From a checkpoint of a small model that answers yes/no questions on an image's attributes.
Training: muon at rate 0.012, 10700 steps, batches of 128.
Data: trained on rendered roads seen from a driver's seat, with toy cars, trees and houses, 145000 training examples, 9.4 epochs.
Rows from block 5 of the image encoder of a small model that answers yes/no questions on an image's attributes, named by matrix and row number. Rows with one number within an expert belong to one neuron, the router's apart. Each number is 128 + 24 x the weight over its row's rms, rounded and kept within 0 to 255. All counts start at 0. Numbers have three digits each.
Before each expert's rows are labels from the 100 images, of 14976, where the router gives the expert most weight on average: "strongest on" is what is common among them. Only what is clearly more common there than usual is listed. The data: rendered roads seen from a driver's seat, with toy cars, trees and houses.
# router: router (encoder.blocks.5.mlp.router.weight, 8x192, trained with AdamW), inputs 0-63
# up: expert up (encoder.blocks.5.mlp.up, 8x192x192), inputs 0-63
# down: expert down (encoder.blocks.5.mlp.down, 8x192x192, transposed), outputs 0-63

# expert 6
strongest on: dusk; house; tree
router.6:121128126121149087144121183132105113110111136099135149111119119094130145149125091162119123160141092124150129046106156150154117149141124105124093125103098087121168114148100154155141141145100089
up.0:114115125120155138147134123149138163169099096150117133147123123119131122138110110124112131146171106101108117109143164168137094135159135146103107170179155083145120110130161152091112157184126135
down.0:152154124084108143111152137092147145120130136114116101122124099109140145129128154140113148127113161088146157135130111156156152186100149148110172107062133102140121150139089100134134133149132141
up.1:135115117160149149092095089150145137072100161122176115122093169122112141112139141106119143099130156100134101123182114158146178151129114131113131163130141129145134106140112074121140141121095136
down.1:070096139072107124145086114105099149114121130148116168128142129124151128120110154136161135117132120149156144135103157089124121125152084139163153093164162129123138158099105178145128135103154123
up.2:111122140152118169118082149123094130111115099094169158106130145104133176133136118194111120124113107140152082126138127143146121153129146096116144105135115120151142132117130130110167108099160111
down.2:148124132103112104095131125106171171128154143166110140106124173136135077140172097133119158134175124090123154117092122118087104096118088148129092141179172173136097155120158104135126127115131135
up.3:132132120111159143132115188096099116116148131126138158132140120142122106090096115072157129127120124091168107141153169112152119140154127146081146111117130152102139121193131125120114135118139163
down.3:140119141142141131122149105187149145121124112109117081151073163124135143157126138127128088147163109149101173123164108132072157125098118149156117102094168116173135125135082172126104190095127116
up.4:149164133150103126112139123094102123117101146116113147166163151093137143172109096084123142177101123126120155116131132121120148112134134136086144119126158086151069127130123146111121186137156099
down.4:090146083143124154147160135160131101152151111086100159126158116151116112129115178123108113162168125188122092123160107150128106136132205095123121152144106145091072098113136154130128138122145118

# expert 1
strongest on: bends left; vehicles: zero
router.1:132160122139158155081130127104167176164165133131121125120142154147147125119145153107157092167110136139086121142106124149115133165116162125133154122130145116111087095101104078092150134087112114
up.0:176106106117157177127140120114098142163131141101142175185096147136153178109155107151147119131101116104100104092171138121130120106101144164095169171093128136159158153180169142153098074112099160
down.0:147150125118141148111081121126129109116119144136137143103143116146117125141116144099109126135109128156123142168136117153168124139093103107146089115145061134144082152132097129114153136160130124
up.1:123156132107138110143131134145123103105114094129105128116089114129139177134126122159147175136125132115124084102183105091142119116135128166135133173132163146091164102061118129139133115134125084
down.1:121135145180113159124171127168127128120144106143095123127130144152102108194141151103110143111128147135162113119103087116089124139134129112177109167140143133111140132099118138164108128086093133
up.2:124105101119117140120126121111131109129124160129087173145118154105091197168117131101146126140127123140105106161121148176105104117098113166105122147132116136130167161091118099161102130123173157
down.2:132156142094148161116164144120136122097111103123143137115103138121122119133089167129135119124116128142145105125155102090145141113151110097133121090130102151138144125114120126174174099165116134
up.3:159126141113165118150120093122148152119175129099171165096155148161179132113135159130116146141121131132114115134189119153138112116144113140118148087175113138134139135086089138182173138110123134
down.3:085117084128180107110105102102112116152135146117129122088131087168161168180129129176120135139127134132074130114103091110091126150143166157153119155118148098111148140067121159171100096113169123
up.4:169176123098122139132137170170124074137126131141160129131138113132112157162162156116122138114130085146127129148131120139134085143104138109089146138089108091132151165130140126079145134123121133
down.4:110123125146115140154158148102134171123098158073129136098120131131114103135129107124122124118131111081171165142119130161144146181127144132140137064123119159148123117100114103169119114150121129

# expert 3
strongest on: line: no line; vehicles: zero
router.3:192121102126123128075090127125081149103140161096149144113150142126156131143199138122122141101134103107131090138105087145169141108166123093156159156123117148115109104142139160163117119114165168
up.0:094190090153119130127143111182138119133161147112151119116144081125138132113143167125126157169096128139135116124088118125092157151143151156114122111102113138077109152123131131155149107084072138
down.0:106156144141138134112160162090095130111138134105139075137158184106137174111111120125096125147093153150117097106177113123175103169136140103101128116131149138101112142163133122120080179098133120
up.1:169132122138139163133137127135121160106085103120116137095137116142150151107143121096088084080111112081143098066145146104143111121127109140119124132172154125142123142123109145155113112142127183
down.1:146130142126109130158137113135115135110098128119143121141143141115119174111100082166175146140159128109079144151118145141104173114134098111144130161106089142132146131112131124075131113107137077
up.2:065145133150119156105132153125122125130155154108115132086153137120132082068106099142148078135136103101179189052126135100145138162109143130120168174105146106145127146108139094126186122113136078
down.2:107123150114108141160112131178147133133121118149100109108165107131089139153115125136108101110168140132105129145135131187088171128101143119159108103105138062134128150147117141123153136100117105
up.3:155136178155148136103104150131107136166134109148136104146131138161102073105103157135104140143130143150114174088077122109097128124192125131102111117175097103117101144129119154128173147125103145
down.3:111132062179133112128082136153136132177120112109131139134145159121130169126115131118151125087150160095151158137143107123113106116169177102145122112140130139123157133145165127132093100141102143
up.4:145134120114147113111142080077134144079077128137121110132120118122117129162107132100086178120071156121069142129168128125105127142121150145117106116135167071146105140159074119111116160139132123
down.4:126140112110148122152140165125113092116108111145164155149136087134136170145129147082123140152136125142075134130135081108116108094081105103165129157120142155107152144143141097116149140126120155

# expert 7
strongest on: bends right; double yellow line; vehicles: zero
router.7:157130096149126125159150096146169129153105132118116104112135145143121135159116130131120147123115122130148145152138079098079109116097115120090113126121131144122086158141128138131110164124104125
up.0:112146134112146150151129121115103106106155085127142132102148140155133104131124095134127163103118136142123078140125125155111108151129062141100146135109168101094120121111142130130158136118106139
down.0:116104111127124144115126125153139145131108150187105139166104093138110149133108173136102133145150079150117140130127106089180137095151143141132104110137118154163099096162184129113148139133153121
up.1:105149160143133169118116133099084135126105176107113146133099139141118138090093136120127108146137107132086141146121125157104121159168129119067087101143143131102150159155114144167130106110115152
down.1:135168107119106151130108137123138176134128117199138121135125101131161151107157111120106135134126121119131136141142171141149130113087125136157150173138082143132123104098129127117149155105163142
up.2:118154145104114159105104157152133140157117097112110109149152148154136085084134102181100124168164168108116120145144149150146095161169094124078149126163127135123100134124154131128129116148177156
down.2:092122115062116086089073135107124117106106114113116120092116155090110138161165171174152147128130116193117143152137118107114106119119147152127113130103141132131095124134127151146148136107122154
up.3:105160094126151100147119147094083115159126144105124129138132170143153106147135152149146129152106121097120157148131170070117125131139085085114127134166095112116139165122100102154110163139146131
down.3:103139106130116194150147126094120152091139141127165125132101138092140141108126099077105135122122179150122119139117138140062131104154185200129095127081128170097096128109111151118106111119109134
up.4:130101153112130142131131131121143137126112126099120139118167131097110163082190109142081165149174143113111128113122136151144108170111112136131130125139114094152097145127134089142153163124097113
down.4:124128118103096117138120131132136117124137103097132142175123100117113164124131131100141118157154127086083099182104114131142086101092140117103130151123148163089146133181139113148151122114119150

# expert 5
strongest on: solid white line
router.5:133107107111124106140097117134127113092152113156160107132135129136127141090160100168089135148112177129131151127129111121130084127113136141160160109121086114164137141153136090119107101132108132
up.0:131126119086156153109127147134146131170166155099150126151114086134134152120116110159096109103141110115154145068172117132152130107090119173153150132110107124138101112103147109128113137159168106
down.0:122180102145127068107120116089127105082111068150134128153137118138118132086179118099136116141147140149115168168138105162156150097140116125088106162149115135136138141166121146099124130149131133
up.1:177126109162146113120147141122131087102169090120133153168104088082172110127124161117071163163103146091130096124138149132112120106120106076138150193165105112130153143114093097103126158135095118
down.1:147119136117127131152142129144099129148111112144158123125118136169137158119137071173098118070088118072104145118168093116095100126129144149104125156128140113115124103106138138123100116090141127
up.2:127134132165153103141113107150160103160152158099134113127079173143109168171174086155101138150117140133145108112133098105192107150168192153104140113131159108098151114114121145126127133163113141
down.2:134111095158126116092126127108152096151107131093116131165148146114144093119135151076129085126092174169123161096137117142092105144092107123139170160150097128138135114106118148136093116149141116
up.3:136119105143109086127109153121162132109136099094128141132172117127099161148144131134114170102106106164124148108146113133113116145091132106140108167110126094153132156123149118068138134114157116
down.3:137125125145128141107136135112098144136151122157138140127086193157174098145118154130138131132137170130107124161118083136109119168137121147150137097125113086129139128097121131114161129141127165
up.4:104095162119104105129125128093165156074099121141127142134110132156175152157132108108117114100131146135139099139103112151103147121167143147130118153143126098172134143112093133142142132116151106
down.4:125129108121122097177142136148144068141121142125100134119148124130133159138116147146084118110128127072097130158082136111104146130118128154142126150143130143158090127141161200096131050103070157

# expert 0
strongest on: snowy verge; barrel; dog
router.0:089130145107114125107148107158129100122137126161114128146139084166144081148132157121136124106123179122086085128158132112144179093097104139070166145149137124151138126103121105126136113103144139
up.0:118081087097124116106124142118105109138105081128110104153063123129165150146097136126157157168165105151117142130123147107143097089170110121127101101146096116118108137159112136147103160117101110
down.0:147146137131123130107084140124121155108141130101160129150159077113156137119122108147139112113102118122139117130096089100118126160100091157138137120158092142120135114158142125100145108143119149
up.1:131133126122131151136117143146091150166128166158144124149130109130108137103110154130093138171122124100168111178101170108122118143164114158154128103113155146149111117116168141125171133120151144
down.1:111124135099109158136104115107106120131127173113139154123109126158137116112096099097156160125072134153127167136138087135150086109075167168124136084106101167142116132165133154117075125123121145
up.2:108135136128120120133118117171118074129102152144082130113111113183086159124089135130083133159093133137134104114135104134097155084146127115125093126122167144121146134132088139137083168138132121
down.2:139109135096166151110117111106147147150114086104145099146154132071183140086111137135141119101129202123138132122130158117159120139148137149117134061148120141156134124121143145141169076123061170
up.3:106149104115122129075086153140183117125131143122132154165178108142100143085151142117136146165092095106108142122124114116113147104139130165140148111148103089153100130111117128089155082126147136
down.3:135111161129095113140140125157101126135143150118171150142143115096107143154157163127089120122146124130110147128124155086161135156151137108137122096093125134112144128145136165155127149094089069
up.4:117113123158122077141147155144076090141143099109142113118163166107141111169116135159151185108116115129134107121109125133125098084135180167100105099080124144112102142144151136125117137160117151
down.4:129105163128133136210111133142131137118162134119140140113159135205095136094169139140149109130138098092136147133109140184116116103130127126198160115139106109174078140143114127114109140138101085

# expert 4
strongest on: vehicles: two; truck; double yellow line
router.4:085106124160105131145133140122138109130086100125151124138114140130104136049072124107100121119143134156119165161133163129099082126137137130119111157127104141100126162121162126130116132182125137
up.0:104100110135118131087090126147131139136087127140103141165136145111145154105128118125123134150116140204074148118113127088118156089156131105106158136121105100112108122142090107097154109148128139
down.0:131136109133159119113110125118098136102163139106147155132097108089090090098125107136132116138095095123124085106103172150181123089127159146127122118134163137161148093112162146117090129136120068
up.1:135132098132097137121114117131170106121140135151131109101117147116105151139107123135102113122121144107162127090189125124137096104110139110107125125119131102079091114165104083150048091129150155
down.1:144154077117090111143156144147098122157115123081126108128147112156119130132130146114116160120158153124163127142110099124086115138143131164131139145162160112145148158093109133160141085138097120
up.2:137102143096140109142134111124168102149148115134076095182148128104160104116147144135121094087139150097091112137127092127177097096115119136146155143101103125145121158137124141088141143126141141
down.2:103144108116119129115104143103154165122103155110164158109120150164100127152147127141130139121114143164140122176138118123090167130137122124136107119128187141114102103122106134144149107121123111
up.3:153110110129152139140136076098122112113137050131122150162160101122147137163164124137153133125136093093107089163117160148150156143195099142094116103161120084086128157138156121149132136126142083
down.3:122137164074124136095113156179137142114086152157125114128130123159142105158096160098129148129122118169145144147138161130117096127085144168122106120119163129115148129121132090150066123184153149
up.4:151083119122132125141123112075124127169110146119145106144166116178160150112139103207135127126150147120131122145103130107151131124149137132138138162124152132116139128080102070120096122109130140
down.4:164124143123113116107121148119114149122141098089083185136124131154100098094123111101126136155141123154113133104138128140131085110096091100128127139110114121127143143112126087146145121174103117

# expert 2
strongest on: snowy verge
router.2:122140142100128162144144101125103146132138158151107099134128102120133179132130154076117109097139131101159130168114110107159162143152091142157105121144155149113119136137138132131132099110162122
up.0:150092152133139132139112089079120125160093134151126136158098145089101129114116183144099129119212168110084181149141135113113120142114115137126159161145153136139132170102160140124127171160117180
down.0:152076085139122102115114110153144139139092113111153089106173120103147111145133107123150116085132133126141108143079108105096138090160083124106126103135105095099129099069106128126141181081128104
up.1:140142140079128118105081137145126116160104109140117110119141125188119126096111110150092134134153133119125149141111119128167098123149171128109161166126146116148155162166136097157113126124135113
down.1:095124124145116093146118100133082125136154116131142145176144143126157136108110134123119119156079171132111099135135147084119140131088105099116124112180137107114133112128148109117142137122189161
up.2:106142130091134127147128104092111155126134096131107108064149158136143137107143133139132114115146119158143113151123123130165155137095167091128150155124117178101146142157167149152113112141087129
down.2:143135166111154102103123123115091132103140117112166141131119143151140122129145128103140151100143142137113156133122153151140098123106088118175131140118152054164109133153103136137087122143085088
up.3:102108122110119090132124124099130140097121166088097111144138125103148159100117133107133085155119139083114109149181132173120139143107107148104101114134108062117091127137136135138130177120101114
down.3:097068098137127127127174141103107167111150098121166124074172127170147098107125148146116091127149153149112081096112149134152104115117127149148138131126125142083139109117140101124140112099114096
up.4:166168114164115150111127107087111118114128109180104081132096139124150113150153158113118138142167091140098088081114148107121118117115125158113119134195116116119155120111151131129123130140113140
down.4:146127141118126142117116131136114151152154150116152161147135111111172099126118119145147136167153101091146149141127167118143169119105107125146134162106149107152110123114067132154170155126140145